python train.py --downsampling_factor=8 --encoder_norm_position="pre" --encoder_activation="gelu" --encoder_mlp_ratio=4 --encoder_parallel_block=true --encoder_conv_stem=false --encoder_depths=[8, 8] --loss="mse" --decoder_activation="silu" --decoder_upsampling="transposed_conv" --beta1=0.9 --eps=1e-10 --batch_size=128
Rows from block 9 of the encoder, named by matrix and row number. Each number is 128 + 32 x the weight over its row's rms, rounded and kept within 0 to 255. All counts start at 0. Numbers have three digits each. After the name is the row's rms in percent of the matrix's.
# qkv: window attention query, key and value (stacked) (encoder.blocks.9.attn.qkv.weight, 384x128), inputs 64-127
qkv.38 149:121068129134149113156128142163125143123127085125172085125095075111128037154119226167126127127198088147089124112141081180092142118124139141100076117127106137153111132152083114139142099112093049
qkv.39 179:134133130134129104102136084123102064144151035139058160165135094096146089082143177097166151113110148198153148159163108074111086145096151158161176145085108112112130092163104114139097149133096137
qkv.40 216:139118098152153007145102143135142116106064122120150122095141155159131090135108216164095133114131137113121145185148140132129107106117123133042110113164119094137141130111145095148172103113152103
qkv.41 088:130118166141126159160096179141146173119122147115197100138075117098156077133116106143160120085177118051102099074154105161131142097096180147192082164110117136218150177109121139082138117140169076
qkv.42 109:102148152104093112134126158128142180140098112134127169110092163104124065149123154139117154153057173227154128121174174161124110132147179103120167165093151148118158126087138138177088121109183121
qkv.43 101:146116083179204138128105066153131059105123040118081128151132100098120174111108101101150126119121164183116186119157136096133104158112111184102124116091139138129080116166126169109131184129124120
qkv.44 174:117156150095087212151157080124088109138169141130081166150155138044127146102157089100162161137077126174137097115130113137118115129114171130200157150103148142099126116121142123106110132121165162
qkv.45 133:119189199090100199153142134101097159138172112112078155123120121104137113107130109104139136173083108194141086111124148158137145144140172106192208168094113139110147147123149147150080149119126159
qkv.46 129:145154159124127154154108155155127183107203113087133137126099082108156040137135137124109129153176097157143111109124100167150140144133125098171133095127122138159161131136103119156114102088117100
qkv.47 163:082125147110105129118169124131106164123120211128153107123154141120143155150136088107131106159094085107092102077097106132119154076173129108123135132171140132118096124099167150082156128124178147
qkv.48 081:125171092112143128165130139192098104070179097164156160155160112105106122179120062089103092119132170145097132152063137140160161121164128184105138147125172100120060121120158112127160103088193148
qkv.49 085:149094113131116130176124125109175162127159155114212115132141154158141098123105141115180149094146146137130100144139137176100099135070128148135089148149182154175173101105117165122146107150115061
qkv.50 166:147142131133100170155101109150132118142165062162084151144127085093125000114147189123124132138159150211158120168128109134117134168092163131136173151098114149159145083143124111187091128068114109
qkv.51 256:130141103129135143134145147066137114100112169109138116099117149151118224134125048132156135123102124012144127075111189091156095132163116114071102119115109124136136141111123147080142147174149163
qkv.52 101:199110105130121182094130066124116094106152136158202135193111138107114083117078083122140114105119120117167171128157161130113123126098177093113104162163153176178125115148115119101053165145191092
qkv.53 098:196098109165102065076078172161097064192120161121147053179076116139097108160099122117114160145130099186136148159179137117096133115147119153157065109151126134189113108129140149120131162140125096
qkv.54 095:168161107170129197096123088100171099129117119170091082181092175108096141116105074118122148121043154099162141127095153145141090128134129118176149159126133152145160066116127134110073188123155145
qkv.55 145:145085098162128104127121160131156131110078178119150093167141184150098184143092077129112099097132115097145169128137139092101116094099078153162108079155127173161140139098105150088137133171122086
qkv.56 118:112137152122126107123137168093146168098104166113151121061168147133131226181130051118131159155117105046129088069086135077157090123145142121089092108117139135121113145123119119113192138167093174
qkv.57 159:083089130093140079177087140161109141147138079087106121142134133094147055159139202107088125150147130212111100170098049140131154100148157128130166145117121102090105126161144087157151104084105175
qkv.58 096:130141115162125171109136099080173100113134149092136148152079161045101098120134102106167099144094112061165107089109212160140103168111125111065152151101079157149183104103143108148089207117168113
qkv.59 127:150144149094088200161127098149146142091183069126096166152117107071129031074116157117143141159128150181171116112113122162132151182123178125134139147088121148147139125165121096139100157135148159
qkv.60 161:131080107157165031141131153162152138182124185115153083137153141162126131142109207160125084136138099174095138187178070108122129094108111114194120092171126137117086151108155148118142057105095086
qkv.61 131:130163139124093176132147105100107128089137081119130098106103151115146119101108063110119167135098112038172141061120214122152138152133136149055108138099112153130120113123090136123121173161178135
qkv.62 083:124120118156120098109152096126113122146121149127127098192185137157162171120103014088120160039132142134161117143148126125127122120131141087103124063141187096182162166083160130123096137132095123
qkv.63 110:142121076172169049146154161091144145119118197098110146114136120170152182082096124170136128137101096163089161164139152074123157101151134087124124118149100148167147171124121105137141100189112129
qkv.64 078:154142142172176117169137145109165105109185138131129094099121140154147139128135090123110135083199145066127221158116160158128141101126048126181079137161123122149132143083169120125120157134149158
qkv.65 085:121070133184180146123077134070137156152157110137094105138073159168121137106114049123097119133142085061093107108125100163123172114154135107120119128130141156100123132166187145080118160146081105
qkv.66 077:116235124077119140104180192095160145117109128075090148086127121067120146137155161117153108148108093123176082119147149078052094098187146116148094140074127131133135135127083123160150126148119096
qkv.67 076:157176142100151098134166160130131124191139124127071138123154177116118072119163132117140171147057140157157121128135162070089134142171147094116176114166105096105251150117121146164121145126121122
qkv.68 079:107156153117071074094163167105107168137123102204105105180085145030104143151094122136156114124104130136149084127141171128148048145168183182145182129119173120121163165130128085160211141150128145
qkv.69 077:104069100108140149161096121175066157129136114163115106145112153125112132157117128186050069138197141162086171114160088156089192120089087139125145137168121137155094167104171101098123167115104124
qkv.70 082:165080120149155162189067104097157080131153128160134163142094125123124154089138065148156075138139102113160129113132160119127130125077111137125128112129104108129148121133139123113093139115136055
qkv.71 071:119133090148154131177183131117102180154157125185106105082096112132186111072078119138165133130150164139141117094148105173106152180119132116113169158137119105118137191158110149119108100157125201
qkv.72 209:177100104173177191133065077116149085101180126114170093166138103158091174123108031151125095082171105076085187100126113137123190146082116117148071080133136145151090122106126127093118124119093110
qkv.73 072:191073109107165155104167175120122134170130152141080143142148154129105074090105075122189135057151113103148157136109157058111141173170092106110212114148118101120159121108145163141044162082123127
qkv.74 088:148140118084133124178051100144124122108139149150131116063134145128099146101152034089162141119105122114083091177093158121184203198111150075062188094109103153124110163091146142155124103094112211
qkv.75 074:127115135161148100167083137128153132104196139142101146123171093156084126077150119086165161118156140130145139173081208122118109102127122095104144195110123089126083147163137096101134069126086139
qkv.76 111:171098165203167118144174114087134089124075142134128095152118156125090129145087158192144157140126136080164119137128111104087086091199120179167131167146128145133193133138096118104122200149125049
qkv.77 082:102140154103091083146168171111175154123106127095068116162125112119095106142195141135138123143065138182143086094137149135093054125181130123120150196104159100107175176152120125119154133184126224
qkv.78 068:113114114162096171070205108125146184168153121117110149154097224124113120140086223115114175142145105146142040093141155120150079122115112078137113134109124108100124068149151205142085106078124172
qkv.79 085:145170085151132136215046058118110115122132120103147086128136125130100228155130062110086123134157085152084138130103119115131147141096128092145055137113105074114051121113098094096202075154145105
qkv.80 096:141143082142118140114139166173125134168134137101108117107103088158116193098133111106144147093137110003129122101124094039152153143139136114155089109118158086136091181142149135133158098190009140
qkv.81 075:107217142085075122113089104113171106141065081154101122167116110051122106139128085136067113111189146164150129139191145150113062130148154101124080140121126139118144104076104111117101075117080093
qkv.82 122:169137120128146114160092119138131101173192148130135069163138055137140186140131070146139125113134104083107129143070093143165153124110109119229098096105117152163112133118096136132113111112045095
qkv.83 097:129132114158131158130093107130135127119145173168187116125138151143124159117141079143133155101204140068102140106115108109145120110055114164202100102153136138159067127079172109106124162141128092
qkv.84 087:132160140166091150118053092150137176171161174134142108124161131174124087113105138121083055110101149179082148158155110176116153196058124145157119134152124113128109116116140136094091151116171076
qkv.85 070:170137092056107157189119130111154131131111119145107140161156129122096172155146111119189149118086133135103131109076107110109149146141106111107174154189098136141118057176143125101087145142179111
qkv.86 149:131104082172162139116103094167168091120162161107155068135155089138109206134084087170094113102215114051116160127122094148120141150058108136170061062134131146161084123115102122076121144124110067
qkv.87 147:145135129098133129155112143138126096161192070094108135165154049103118190127153083088148120134172110103137120131131078107167158138128143103205138085106120091153093173128137121112155111096049135
qkv.88 101:130101123155157161123090119129161092142126120070163099177099105142100159105091121176129101082173139093133212070133141120112143099099129119189088111150123180174144124098111120100100148093084073
qkv.89 108:088157167066155151140132143139103125138173095099120140109180069141182166130203135105163144122099136097101149126139101108163115155150170138144160118109118122133094150150133114163166080159092173
qkv.90 087:124144153096143136158107151127058119164139121136031117137136058108092152113156136081138173115154072061130110150095154122085123134167149111177140118138152072138117175087143075129109116114106169
qkv.91 080:137147137083081152132117134150141130158175102106077188129156140035093152181127167108157118141137124143112096161100091153183139120166159134130133122098113120094127148153127095170107123098087133
qkv.92 099:132210156117101147145074127137118181139143065122102143102075061083107157123165129070112143179125110151133112146091111132143150159181125128166144136091133081111078116169154115203161144131101189
qkv.93 092:170101155156128138157132127131124110142142193126122066148136084098106204105115088142165121126130090089132142079156110083140133103124088121145088092121137166212108155091109131141101151181089081
qkv.94 074:175095146123162082120130145143165141066114139163204113096125159147141162134124130134155155113158176145172147121132107114127195151081134120092052069160133150196155114154084172114164152124085138
qkv.95 068:080130129178080083122125083093112106107153135097168115113171150171120050079108140134140146139128125119151098155094164131137072116088144095139119183160087184093144179111094120207117174131195121
qkv.96 163:160121071131166156076132132125139123166085140138082147154119147141111067128102166142131109121107151214147142165156122108096085128059129143217189116111158123152187128133121120181084137103126112
qkv.97 194:104125108115136046131126160153106139135094143132132147083127106138159095162156212146135123127148104098110118188171089104143096116150123146049132123147131093099080161163115132152169075125071113
qkv.98 160:150157140122111213085133113079138092095176131097129100134174138122104203104114004110135148156109126071113136067075133110144107136134128117140113157133140142117152124103120129091094161165165149
qkv.99 149:142116137150117056197130138171122141107105035108120119094093109082154119171148198134088127126154168101109113168163084110144150075154137133080130142113125105114087101177160104112148136102121131
qkv.100 149:145147146142116194104177103090138105130138126123115143161081147114129123084112068108115132140130128216139137081112140130091127112087150102248117145096120138138191096106129119136097162104143116
qkv.101 093:148138121099092123118110158157088169158139089106093174162066100157156060084123200146098117125176120214100118150127141146085119194144112132131168172112134129127147168111091152144107104102166077
qkv.102 131:075068102118167092134143175127109124098104110110153106093139159111133155159129129150141118138136163051099111100104149097170133072152154089063137119131113162115113160157144150112175107175072127
qkv.103 099:139156137159157155104106118117136136125118181071160107141144183145100159147135040161108163112082138107149159124095185119125080147084112101124107117152183124148137118118171108145143138082155173
qkv.104 218:130143147121094149133130082125128106132172101134080148195092088070141098094132079111124142146145144168150116123112130157113126151120173134208145134081142135131170072110085138122044209098150112
qkv.105 114:122138146129123195137121094110106108106186158140109142117093142093105186064117070130166143145101153117139114072108161151130167127150167090170101159076130156139153099108129124089097161118169148
qkv.106 089:117134144095107119167127131123158128108169134096168129132148156077106179128081023083135189141134162103148055115108137177187107145155161082164089057161175118110125137108136125069148122155150145
qkv.107 192:097182163114102131152100097144103169138215106141119125154110047045124120082162091073142168157134112144100093144067127158139145195125180099158128148103084133124101112149119132139118124089134114
qkv.108 198:109164160103084183113153098072139115117159152109125116140148151117117179089113000090140156149092130089150141065100189105134125145138144121157111140097142147122159122106122151068101170145160144
qkv.109 085:117099139135096148143132108092105170213129116195134151186081079120141088062169116122124128112130147205077151180183148202125131160118129091117156138106149129117112139116135127147128103079147128
qkv.110 178:111119113157173089110119159125150175140083131094166137042174164169127164153140182144132122138119112064087124138127136066162123087159089126040110116148107134139103184121123130105170085164065145
qkv.111 116:094167136130116099151157110109059158118182050109115150137127066037099122097186141097124113146165118105126111150076113136137110146163160136100159120087134109145054118188125097137132141139093133
qkv.112 067:131124104129139116125122088200114185145134127151155060124097155138160160144170156082152123109148067148123123157145105104181182124099098141113177128151144138158105114112176117124108095104143225
qkv.113 070:093104124113184155096106147101103121165139149136086144161095128080121141132171100189091157097099142155179162108153125141061198133073099092136062176140156047130142121131146131148177098164127147
qkv.114 078:088069101156161091103129082132130107113099150136150143113159146114143104114122128118109130160109183094063223132157156160109116126099092167102145128104095097122132120077144191127113172091153093
qkv.115 085:168098090205104090100121128172202102099098154126193085199110133096066128101083177124069117064158155119111168134154107145080154096109085122169114126137131130151067097151140139114123105129101095
qkv.116 082:102092181062132133105111091147104143095147106132100169123166154134189125139178123098163119131153102166122049098105121137151161199185133120126120140076136114080124117142079132144094087106119152
qkv.117 074:136104104166165126201103098171145115107150161107153097133059147120120149145105132084157120065086118173088115135110139143098209163085154160136160101113141114152120151138131132096089147084124120
qkv.118 081:083121145101104135129098143148097120107150099195171189170109102100122090098156122081160146111124089165090128118123190138100110130165230094180151138111123139081139156112138121132125200118124190
qkv.119 063:163182162063144111102161095099177198140127106101144131102093132145146136115140136145071205147070100186119085119118172116115164103183126042239147145115135111149155167172123083124116137139097144
qkv.120 084:180071090146134119088079155180187132123118187122191142125125097165124124132112136105117061102109117187122143138147148144084170143118105119095114112143133137185157123035109140054069181145177112
qkv.121 079:107149166113196154152122102139075171162152092162100125137086110081119111170114121080145153126152142147114134058196166182146134141182166115163140178104110119094087151116170110156181110159156162
qkv.122 089:211078069112177085154064158116205071112113147182201109145106215113156123160057141146092090100138139146131175120121125136109125116110103153149138118195145146107128115124129087105168094167076072
qkv.123 075:118197076144168142148161132122101177168124097134147071176084146145076206122156187143062103130102174132136097116111071133119140108124148094140095143122098099159067113154142121124171092101098125
qkv.124 078:139159124090199086163111150097063118111169097150165055082156144069120162139096153074117187191132105108063120133157146091215156211168159112105161130101100074130076172142164124101113116122100113
qkv.125 065:140086129151131132201075070157147141129119108102135105112100170128104111135133165187156083105073070127062125136143209123165145092083110102220123153109193133138079132104106165094140102142118093
qkv.126 075:119169165080123113129133147092133149134118100089135173114099099166100115091095076141144154191096120135061121125096150191098055079175110123146143129145147153129156121136096203111107152142126098
qkv.127 078:100116095109126129127134168151110188146124116131135097057127162149101125192149153191133105127082091233106099123131142126163082161067126117162156119130141122078143148152118138152073072134108108
qkv.128 069:155125151073179186083158132095087119125130105124152091166117150063142162113152070160183146086120072073117099114223170154083096158191098097183125153117176111137141140117096173175130179130144132
qkv.129 088:125144124106066126120128100121175131139099133081122140106109130119173157135065178120136180118070189175145132092145189160075099087085152095142099164210130152108166128150101119074103136157181118